A small GAN, trained from scratch.
Model: 2.88M parameters, 32-pixel images, generator norm groupnorm, generator activation silu, generator widths [32, 32, 64, 128], discriminator arch resnet, discriminator norm batchnorm, discriminator widths [64, 96, 144].
Training: adamw at rate 0.00042, 3200 steps, batches of 64.
Data: trained on short English words printed on busy colour backdrops, 9.1 epochs.
Rows from block 9 of the discriminator of a small GAN, named by matrix and row number. Rows with one number belong to one channel. Each number is 500 + 40 x the weight over its row's rms, rounded and kept within 0 to 999. All counts start at 0. Numbers have three digits each. After the name is the row's rms in percent of the matrix's.
After each channel's rows are labels from the 100 images, of 14976, where the channel reaches its highest value: "responds to" is what is common among them. Only what is clearly more common there than usual is listed. The data: short English words printed on busy colour backdrops. In brackets: how many of the 100.
# convs0: first 3x3 conv, stride 2 (discriminator.blocks.9.convs.0.weight, 144x96x3x3, each kernel summed), inputs 0-95
# convs1: second 3x3 conv (discriminator.blocks.9.convs.1.weight, 144x144x3x3, transposed, each kernel summed), outputs 0-71

convs0.101 098:523520511426462467417489548526474459465528472498511543558513507473484441519514482488467479497408592573453525503505476530470467440524565431482507534496487471441441558481509460474545494494480504530555458485479442559490507404505534521476426519449483541562525471536520520462419436464477512521
convs1.101 104:480547517552510447489513543423454450465484562487479492485554552495472498463489505505459496478463485438432499448518444490501368475494473592525491489480499542482488454545465518427541515495484499415460520517490504451458
responds to: white ink (48); black ink (33)

convs0.138 099:528521501478534468490498431479519509463526562497502543443566521482538492507486515527514554508448443584462515597514475433423447518512598498426511462507442596484499531501527554488486510544456488505493520546534577503540444553509476528474465556574538527462510455482500471525567508525479546505
convs1.138 110:542499482497509520535484492506452571503549437496540524464529495575470478473544489484535426479586462484463505477508553492540503432400421429398557484504511501515464507423469461552497550525505452506515453473479454406495
responds to: white ink (58)

convs0.94 100:603543629487471466524473514498514528587496528566518523529526505550490558500511518531511511552492531548412526514533518430429514476519538451473513544431514516452448549506540486486610435553504489520506498500529487536514552562532528501514503471530513546508496543502521445447552540508518528479
convs1.94 106:581517526487570515446486526552468615465441421503458491468495477492473480526530530453537539454456470531527523507531495485572534567488437453511478461551465489508535608475509479521461453552511543529495450506520439476563
responds to: bold (76); black ink (32); white ink (28)

convs0.8 106:450446517490510488502495589427482511492485461531491468553478494568567517501517527512451628471503529515476471456560521497449520526581541475475505464442466457476497496489505463466504527488435535488470434416478522504485407511530498510499488469522500516542517524443609575465512446487553471524
convs1.8 106:432506507421494486459549475465523491489410574493474508512471471542500503487507502546383563474547509482496426520453469424593573492469435461520462483470543541467530458504499503552551468480451539460464532513534490517440
responds to: bold (93); black ink (31)

convs0.55 101:442502560522460440452524499433482487526491516506505472598513516433495468587532482472487580624485532423516479490493518498428542431506552465469479531504459485504461545459521463544563488486552507476493458531499453499526512549547524537523465524518529562505535548512521579500549443487533459524
convs1.55 112:514545543480463562456508392507504510530471426526512510505487473492539484542595466501469477452448544474500399520518420486565498482491449503489439500560525439515458501585460463526477464601466480527456569442489501464546
responds to: bold (92); orange ink (45); pink ink (29)

convs0.36 094:496519551458520519500586483560477521491553570570504493517460456517444484521485527508471530482426595505453489452481497455502566484603431483511493513434519451467557511518541472492472474461456583544513512435495484527482554530555564477489467551553497538505523525492481479580468557542537505479
convs1.36 100:490464476474478416467541452490490424471526523540491517568515520497461499422485508469431580458409425484518510514500393471468507489536502478495428440502423574496472486509485497443476517571500527474502516495514535469424
responds to: bold (75); black ink (46)

convs0.133 088:565544497562510557506453500452556515506501490489513623459506620486472521513510535511536528481522546481457550554466526515485515504516511451578544540550553523587468482487513534535512466536513475518505537545507500597570541596556509504468473543486507512545547553504520479498526467514497527451
convs1.133 098:488546497456531537547518393457509536527486499479454493485464467534499460496426408528472431493522456564485525504501484553535557506439465463461445517447548462500436511439485519504441511526473416561490509514439445501489
responds to: bold (73); white ink (51); black ink (27)

convs0.112 090:568539500534498491532518509507518563500517610544534557477521515532529491478533492586537466458409493524533576588541505525490544453566502482531538479511487523454457542521573478483526530551462528497505569522433521493489522579527505505527429578538495572526497530517558482525491540477528542467
convs1.112 105:561542492472582508522516430506483500461508476478507426446515454540529527499496509523506445488484535460482498489489545512523523493445439437456508550513522513428440545418507520482530535520442472547577486468497459447519
responds to: bold (77); black ink (35); white ink (35)

convs0.71 094:405504562512482455480522545545490522480458523480439455524528484493488476527562468457544534536500587499461427480489487422435536502482490445536540535484452500472528496472536508536479484369494543500506489493456474451518420437531452505451495478508447495484427498493531534534443435510427466504
convs1.71 101:490526538480459484563474516480521469474483486448425542583508558472466467532518448464571506447427545516545492546452409427556482501531514538513458492460564583516531518508476481443488556461430521491502505486520534453541
responds to: white ink (28)

convs0.28 093:462577513486479503525463539509475519446470496511479542479462541527464512437519516508496521480423575473497479454476554516423505475483467444461508506473506423490438480474500484518493535470455584469424558453432496457457525475439459466564518464493446576516476524412481565437484479540431478492
convs1.28 081:521441450464513496441389480520512483512425542509491496495460416468529467527518550463517564464475547534545508543483433517489524443509507531479422547463517408497467496485498517489443534510406500480459497519487452515454
responds to: white ink (25)

convs0.141 103:446500469460516503488477510431489497501436513499516516522466463588576521547530456513424521547535570452447513480431538532435512533527493507528452473521456488465426502482471443523489504459459567438485431495465496512539481529572445498468493549415535469554455492502493519449438499507520441574
convs1.141 091:517455488528468482504503509425557447523530509480478573500546510484521525565511511472566570379481542464480517521503512452491509510569487522459461458434550521509501508536491495534537512490480494507441534447517495528429
responds to: bold (76); white ink (38)

convs0.48 094:496530540501501542500504433497425462610440426472479548525531460512535525456539477475427484529535485436449461506497492443493433459453454452461503502570533508492529487510533446470466454490524535453503367536511476519493506589525520466499538483511488447514464448482490522512534485546476450557
convs1.48 105:481541482533476542485491528500536505485526529476546504523534571510461491458489481472510441504448456507556479547560448547484561478495517579508468467519479521548496546573488513511555443524447434487465527443513487538529
responds to: bold (85); white ink (56)

convs0.12 094:514520477517510528489500457460538565492496575496511498481479510491519568522463516432564479489488529579499484534485422500506472585501519546527480517504542552512461499536516554508556517577422579517509520563485527550492467532513523573490487545538568519426525582550563439469484438508463507430
convs1.12 103:565518482476552514530565421495477567495456467492484500459459531503472444460458509495485451503510408509463529476544441509476513518467515424455560515468520476508381573460571465510451516506496502576508477465485485405430
responds to: white ink (59)

convs0.121 098:505508490426515413504485551498433484447447521504485464528493533545491542549512443517390541533523580506487457457467549569459465451495564498541457474480501500529484531435507465498524457454465494523552443447430432472502524453509475497418479495497479524513434495475440564444536500489540462490
convs1.121 099:505452550558525474464510478466532523446460431514424504481454521463513474470519484485507529396465473509483447434464455436509517458520445461489422484466525528480460478505501438513453549518474476491487558498549499533467
responds to: bold (93)

convs0.68 103:547454466476516557460504499548495522475540517521437482427460535532535485473478516550539470472484485482549469471570394503470494523514464496493533513503557537493449456534553483465480452498433494476545529470443538488487456505471436434551530541540491578489448525502579413500501438517523602463
convs1.68 094:526507522486490552517479509503517566418510519449523509401355502531476507482510491458457529471572503491552484453483486470580520498473500419512530474522445515465425580523523500480500578533422493524480519471479543511463
responds to: bold (85); black ink (63); white ink (26)

convs0.4 095:524544565458463488515462439485461445503459490551527533496529573502495510471532445485463492483456494512441529514462466464457488532518580489462463470575528462499424499460458482561519522500417451468519457511460402410456500481483482477476505587459523572476513453470463458471500546568482501456
convs1.4 105:505468503481504529580549469479479474580480459471494509498513533517450502487425443442526463474488479510446469476552541529537439549473510493505483525491526443539469508481548470433536542525499542497496454471545549436464
responds to: bold (78); white ink (56); black ink (27)

convs0.80 096:497546499421478476493525441496465482503559493453492498555486534473490544496624421464526532581461587555502473522462562456506488449529586517478458535498467550480462488455476511469508472515460496514475511501494463484430558498498464427502448501464503490423505402523454540456528535530524500512
convs1.80 099:523510438508509550550488461499511574524490546546463476558517523485591555508459562489533447472487498492505467550505486581558462487500475526433485437458501455504510494543481408495454507465490465544412484468524445463455
responds to: bold (85); black ink (58); white ink (31)

convs0.143 124:520485545458470442483501528521548499447464532517512476521502509521531567532531479534440569477593610529504506530485502518476512524457419487458571417455479482429453476457540501562474557441515425513470506528501507539482510558538450475456532482527559503569530521496424526532501460456527514536
convs1.143 118:458532536503543466485538498386505573468553468488521469478471464448491488535495532540514475471512443493454502535468472457530549539492429470537463491479567541420456564453533520518479474549425453585436515467483486505492
responds to: bold (93); white ink (71)

convs0.7 113:536489535470499493520529563428468532491455524601516438532446518566532490518502525497451540463506561560440429525554540465476509456499531587507562607506482489472512505465500494528523446528495490564433531499508507429515575480554563475527529507530461485477504496512480466480481569499460461568
convs1.7 113:516487492493557452499467522456441469447437498506442439487516489434518494462456504460485494453456543399496423554512434461485505480450479471442369420430489455459448524514506499418473470561474528488452451433473499574500
responds to: bold (93); black ink (60)

convs0.1 090:467459489491504464454450525476466476480486548458475502476463504496477543492481459424489441484482571461449533508530507439477547470535517458414550514445459526488456414466402464508458399512464540470512485417484474448464454454476475448420484521510449515455469462550482487493465511486541437494
convs1.1 093:530560503492513485456475511403485508581486516571479516569499486508496469532437501482478524489502545436503483529480497548578558563520460536482457433486532533513531513502479493525478513454486463570490431478487481473466
responds to: bold (83); black ink (35)

convs0.39 118:546430473480563479497489529443470479500520595514472527517537463534512473492484482514558498467482505508379575497469547495487532532494517482482515547502506474431501506545548466520446528530520514492560518426472533456507539497517579539552505576499491522507536520537575423477539576560590492463
convs1.39 099:500506474432515463549549546481503571547433484505487447421491492464431432539441531502495484503520481466500440419463510461537552457458458550512502510476522553474473522399522449523464505506457489517505490466472463425516
responds to: bold (84); black ink (67)

convs0.116 087:445504504470457424446466565525476458490518439520457478516518480480487468555535469509467495518524468497543399487496510506460483484520420506439512455537429580498461464472492518502497508486579503452432471491513488466542565475523450514388523525569479469424519517445541519557540455553508470465
convs1.116 092:472528511533458475492431512468530453441520499457472549491507524426504553426509486420455432444528428488541447503467479462432495532562459472493445482497464454463525471453457542497510541548502559490514523503448430488417
responds to: bold (75); white ink (54); black ink (28)

convs0.76 098:429523496457444540481542555551464475485490467508539478475491485448473458448423518458471515531533453487579464472459445506422468550408524525521430422550415497492482488489524500507503479495469515528428460500467509450508499535533489524443508434492457456431553464438455489485528518485419499531
convs1.76 095:443528577524477442490457523548423474465492448482485551535525462442478465504480411478440504460454416464483506478504445541504472505524493479401519418573481487486468442524450490483512490499523539431406492535446511576482
responds to: white ink (25)

convs0.60 104:538458549523551542529483530486449557500508511501469604503494479493545524484509549457502472491487448438508532533573489465419493455438530469473549461439448492449506550592533450472484530541465474454566541431516466452513462562468528502427495567488539479526444488530469469479526536440538506527
convs1.60 102:524548545492498525448443481538505496432504521553510441513515450473428477475472532396473495491491480457491451494500561521524563498566400487507538473496507466464485520442526517552469453537492489557491443469434560460531
responds to: bold (83); black ink (45)

convs0.110 099:490456569475499497513499487496492519604514563509543545513522502537551502470496499506513474506551449520493545459505501471509526447488455536438553508520489521511504517458523506468527452482492445461583538483516466497534431597514536454408598489487545412502411485488499581576542524496464456502
convs1.110 102:527459562499489526479518465502553524530454417526482504483575567527513508481451508476490449525520455493590503491542550504591520487512446521500518470510443469524567525463502549523428464557507446483468459493521553453577
responds to: bold (74); black ink (38)

convs0.26 105:527464400501480478451488449511492469460509442519567563535551524528472526535607424548513549537455570559490563452527474519509442527497547486479516465571450562510486507532462488543541518476521525495544483554504426511508573547492448538464485479505483526518474446466505553490489504470555516565
convs1.26 101:560554576558498563522475445413517504479529505588582541493527572513522487463535501519491496437460434499441520453464488498550536540534514508488440475448460519559502496560493481505538536551518499453464523530528574527521
responds to: white ink (44); black ink (31)

convs0.46 095:556493505489501453523507453482530484508541546524477537419445462451522453450497452399482394455471484495561466539476417510518458520512453499504514483505511498516497526531544467392477483554478479527462487470536522537500490563461509485527462501501490483523537528501544460454574395470600503476
convs1.46 097:528436505480539484538515519495504612506466483481559399482465440504518506472530510541473488516537469434472436473404504504459483519456492469452485472525491542401487497488524518548489439504487428442511466494476469450459
responds to: bold (89); black ink (58); white ink (32)

convs0.134 098:474519540451478573532528458435486537480540465522503465505548429444487469547469421472519574581536464450526474540484500484496552487506510492469468465512454448455465464504448465606459480512557541515483558438502473453517451487496539531516539451451509507493513466441474582531443447497464469560
convs1.134 102:442466563498500494540548507464546525440436456455506528503476460454494517473508495466469523460382424465549434567539456461469508588536467451510424573468466397452544446462465484504498453487515500528437520511503468446473
responds to: white ink (30); pink ink (25)

convs0.10 103:463470445446489484504462519505540432432470514507428410517512515577515551513536524475486540492590563539499516510424588567506492581531536497501538494574432494496466523420473458543504567490470472485529524475491492461497526466520492497500441489523512482500497490496513498423418420544510480511
convs1.10 105:488481498520429496487532505446575541465445517453437479448526518484539526507502484434462571480457540457507454458491537414539462476524551478514445475438509537431525544568497500489549552499424545487440530545506484433418
responds to: bold (72); white ink (52); pink ink (31)

convs0.40 092:564538520474504558536516467507497539533485459504455476533538421505410459469486518488493468513504442509496512405549494457510467489552566529444568474602528474505497500497437468538490425465481528453463538472524466459476521560484529470488533416459539450521477481441487521474473587456476446462
convs1.40 088:411507484508505512496468476522492420527550506549480505573570536442513443513410448502461503479452438448535516508494503536484480510521467556453504479544538514555503473508483391524516451431553536528388514496459529462532
responds to: orange ink (38)

convs0.53 116:484463497478464484469453511530526550426537518488504470509526486602567488495479520492477435432511561554549549471549525495519527482490552452515473501476514571448441502491492441509453530524509493510528481463445549489475504518506422534491478464567472502626478511494487606413523510486496567465
convs1.53 111:525444513513495534553546553429495540466464504433492543485480537378453441489477438511509525521517512510464524452481498471585512466485420521530467528464519526451530515481491536501535518492475508552471491531530514589431
responds to: bold (88); black ink (59); white ink (39)

convs0.113 098:504488495467566495546496517496537427544529510415501478473502493541471534499489577452488457514500427515453460524535541492472455499496475417555443500430525450458517512461494518501493484516404483477504464397441498487442547507477578482457431559525507496542501546457527460452443548517545462451
convs1.113 095:463565488529524499502524485511469501410496528522524503427501507479465432554535488465504508496528444503530455482437477534534521481480454502480417490492457456502505449483510491566477421428405486489472510478415591499426
responds to: bold (72); yellow ink (28)

convs0.105 105:517455515489543471486525514437458548513471508507516517577565492538536551550591526481488556585530548468430559474436545474499468465524523512460512469507464481510500481484464501543622456499470512480543474503493457491491528495444489560458556516518540486476480557452486618474484472548556455508
convs1.105 096:494498546447491548430409498491496509459510470501509532493461528528527520422500478497531536437398493449523438514519549529525488529503521447521452448485461481494555509540528518549534450496487514565437475479536485463554
responds to: bold (88); white ink (64); black ink (27)

convs0.73 115:508519491500550454533472486458495469446541552485473454485404481568551452523506520430519445560542523480473540540558526498551509477523452465423524506513555545477518510528510509516438582528481441547534511512518489496550459409621506460479474557550486493464463465517493512487487473497580541478
convs1.73 110:523506555440433486533468496492507533443490506503486461509475430545501489397444494539489471522540500428518483497445498504495475426503518531516526477457483591522521559445491445503536510467452442424563445479500437480560
responds to: bold (87); black ink (60); white ink (36)